config.toml
model = "image classifier"
dataset = "made-up ball-and-stick molecule models"
crop_scale_min = 1
horizontal_flip = true
targets = ["style"]
num_classes = 3
arch = "mobilenet_v2"
activation = "relu"
expansion = 4
widths = [24, 40, 72, 128]
label_smoothing = 0.1
init = "kaiming_normal"
lr = 0.0012
eps = 1e-06
weight_decay = 0.2
Rows from block 5, named by matrix and row number. Each number is 128 + 32 x the weight over its row's rms, rounded and kept within 0 to 255. All counts start at 0. Numbers have three digits each. After the name is the row's rms in percent of the matrix's.
# convs2: project pointwise conv (model.blocks.5.convs.2.weight, 72x288x1x1, standardized in use), inputs 210-251
convs2.0 101:125206126094165111123086141125154128156129091121064069118077125126141121205103158095167151147159146093136108133125057060103137
convs2.1 100:076131176141093113161151132186168120122111101114108127135101157117115095180143169107119133134194087163093130153107182111128135
convs2.2 102:111123105140129129071106139188157082084103132091148107133203115083063107134129129125165139084173092123070114150126098150069121
convs2.3 098:085139166103132145157134107129150134132138165159167149104056120117115092055168121160098140100112117120143142099124124135133117
convs2.4 101:125125186136114124096143107114149104129148155163100141160048152090173145046182151117136127160172132149128124136127166138155112
convs2.5 096:135164150144145157143140166160135112103127219055115141125077198146118124159119113154099137132083140153130125147139100123109140
convs2.6 100:144212183129107108117168112083148171129144135130082125177092105160165116103090130123073120102149148087131143146105120062151100
convs2.7 105:151162217091058101149143145153176138111100126129118105136154116166173123120144153130131130144193144105152166151165159081140151
convs2.8 105:134085041174119149114106119105073153092130124138195127131155120083137118135111121093132105106122126191134106132100114137109115
convs2.9 101:181065133143171159143133093121155141217120145122179135084151122169107171153148146136162113092094171080137136066145117182155151
convs2.10 106:150234133159122114096167168164185106172142169096099124060083119099152137127184135121115146170076107132105135100105113113119144
convs2.11 102:131182117112129070132160176157174116120090058099089100133105138081130120170124143134123119151141093143100111159098094087126096
convs2.12 105:137060083098086130140159141124153121158154137133129141136116141121083108101176096107109089116091099171142112114119152167110107
convs2.13 105:156073136088057210120164148132150123156124122127157159174129108186148147099117122112106134125129167119170165118165153146167117
convs2.14 105:129111134093192143094154138145137055123124115111150140137207127125085122203091164139142155145128118111138112142100083122134145
convs2.15 103:196155111106132123108160169137114123154152117124143191197161094148150155083116154127120143135074186077151153134138116121172128
convs2.16 098:101100180134118161115153089125145099145060144104138133071212138089166151095162132156121140154131083214082120089130180158144122
convs2.17 105:137167122161172109091150143102108087108102122100162142119196162144114112199085101152137131097092140166139127115134088128146139
convs2.18 098:167142117163109139094111112119099158099149133119123112174051109143161163049076130115111124166134195094199162173184106097132154
convs2.19 099:160110060091149142154092089085122149161174097171146129066187065169119160150153133158145103097125169099108150101125115138147164
convs2.20 101:091139122140135078113106132096135146129135107156056099118087094134091132185141114114158130163181056100097081152094099078074121
convs2.21 108:153157105156178126137128102074099145194158096133068065138084104146122146162135131139116158097113115084065109150099131118138150
convs2.22 101:125116206138090122147144131148160137166123134169087113120059076151168169168160172131129168142166148137116141052166150089157113
convs2.23 103:179222181131091072127130130091160204096128154128064106101068120164148104163123124133086136166084193081167169108161110117109128
convs2.24 099:177134106103182119123104115133092172144138143201125123080097073120115128095111103134104134149057070143091102087142137174131157
convs2.25 099:110150150146173128132186084157075136118141147191150138171128073072132158043101116137127114145144099161119117123111142126152114
convs2.26 091:124160090092178131126082145142129154115156107141131134142161099104107093249082113078152124113133121067122112197091054094093116
convs2.27 103:153052095089151150077110129130137096132118107103159109117191160144101091205099075113146112093149116118031112196107113139113070
convs2.28 101:160066096127175139104150112117115110176135144132139105106167148124142132187089089123102092075107074159107085111082113131153119
convs2.29 101:074122139170048107130130164184161099091070158076112138138090197089099097102159167128112170134135110165125119130129187140095096
convs2.30 097:107046135108134155134148091098090098137113121136201151152174120118092154096175159122145111099150081180132124076136188157106161
convs2.31 098:101188153143176087118100111120102137097143132110121067153116095094109094174096080147120118127138048201119078209104127120100109
convs2.32 103:117186198176113122137138122114148112127126177067079130126060168102171124144137126108081153170168121140149136135104165090129110
convs2.33 102:113123143113107118134130110137114137148159113165173124107075061120111107171151173160151125102119156157078121100139141130094158
convs2.34 093:095150160145149142150139111103168126153153162165119158127097130128119142000178132110139125111125160127141141052132162185166146
convs2.35 098:106151107092117134153169146112209113174132162153140128078041147123159170079196093131153165177073148132164151087158150178144169
convs2.36 101:154138134118113143148110148153125113115113120155132100101161063149129123093150156110175164112127089147134136108164131104139109
convs2.37 101:133126153186070060137187118125130130137091107137086123155116131119156133213143130147113123135122096158056122094080175140122146
convs2.38 098:180141090137171091108154122096083159148134170172153139205160073152137127089076106127137078141143177119175120167141092149132116
convs2.39 096:197163167156118137117100153134134120099117156070103142080112158157163105151134147120105151149081155131161153157150081081095140
convs2.40 098:168116083146107117156120102114106163195138055166142104055108110110133146169118104163119122072129099062054119080108090092134113
convs2.41 103:102171151138092149107127153117150155132128114139076147120042124166137099150117142119116172158162164129111115137161140069089093
convs2.42 099:128109094131115140112110171108168124100139134105100134173172185111120106198094141124162116114078129116127123147133086115124119
convs2.43 100:110156202137173142118140112099169135077144185129103117103135136179117105109128094151103112163070096141147115127130159177132107
convs2.44 101:077172172164129117128100141126121117090102110096098065075060134102124134108166133140118132168131152131111162166123152118083129
convs2.45 100:095099091155187178102107128152100123136140166150161144117111129141102125041116115138123112125124086142143136149103115172126128
convs2.46 092:180162130163146130114134137147156114085142061109149109129172162134128112081097113128135091130199124139131099189134102118094106
convs2.47 098:144098133124119118140159097093093114126127090181154147119243152117128118031129083160121078097106125125115117073096158204137127
convs2.48 102:168164118128110127099146159142152154125139126099108124138116077179197127176120114085120135105110178066151144111158109078106129
convs2.49 097:164109103120081114109170143133078132170182088108159181159160035146131136079084139141120091082059170099176138081141108120138116
convs2.50 098:154107180132067118110200137146141138102086148104132116148114138134156131114121122146102130180175176161163124089108153092133125
convs2.51 098:100118140113084120108165139137165140123106093146151153178122150129129126039159125115112121110131131095089137110138139113107127
convs2.52 099:111119135156073150153117144163164144094125133158129141104136109106110102042167105129086156115101130135164156182139142139111112
convs2.53 098:105135134124158131131126136170171132121147096151108097099122179101123119207128126097108128168146087099154101187130029136119113
convs2.54 092:147146128163147109109152126136199109096095178076076073077155207126135142153145147145122165202065080122091126120111109119139125
convs2.55 101:051078132131098116096112141143129128110096134133110158184211140139111107088157150134134133105185132146108139101154172101147141
convs2.56 098:019116084147125147146112092136097131136135148126125090165092177113123147134144121140123105075156097146077130144106149146124131
convs2.57 100:148048068167070156138146110123119097162104112118196162144164140101103134061133121084127116049143121152137100126107160094125110
convs2.58 102:177166153115124106115157125084090126198143137156113147116068102180166123088124108120087153146135175081121143102140148119173146
convs2.59 093:073092092128153137121141165131115137112133141104123151112158193136131137181153137121148118103108161109146135101148134144123141
convs2.60 107:106100126136112131147117150131159174122106078176101107060151040143102132130118125120166153128186110111115102110133139131111114
convs2.61 100:133124122182126135112129084108104131141138125167132111162147085121147135042117102139106146125207120124100126139118161108107139
convs2.62 102:165122100143134155179076136106071130095141212128164151104197170146116165169142112141106125124101157157181160133163134183108175
convs2.63 095:192196110101132168129114142075115126135154114166112094068137099145137118143086086096096112171111089100142120135139090146123124
convs2.64 097:127140162116165142154128133138146151160133184181135143054090132139129170102153131210099165115053099134092130076156165173141141
convs2.65 097:082074142072133120144086064112075149150082096135183128106194104157097112202161146142169095098189105130107119112130185132133136
convs2.66 094:120137076076146098120105115117095130159127082199116151172134085101101128109115137155206125094200155133093140152119137134102147
convs2.67 103:084142177095130130145074158098180129076123115170106123146190174176114148121164138139165143130114135068119142150138114157117194
convs2.68 099:130166175142184122150136114116116123101128163078107145149123216097147114158105130179109124166090145108188130126143125141132170
convs2.69 100:150129126205102147125135114159145058115090177059113134111087167112152122157148146137100128122145107196141153129147105118133109
convs2.70 100:151069076105140128132149105138095157132169151103142131147154148119115146157125134141142119106041157129173126102126116161142138
convs2.71 102:090122122130065118159134095144069109118086138136165152168127131080143090080117155115114118126162124187149116167126108101124117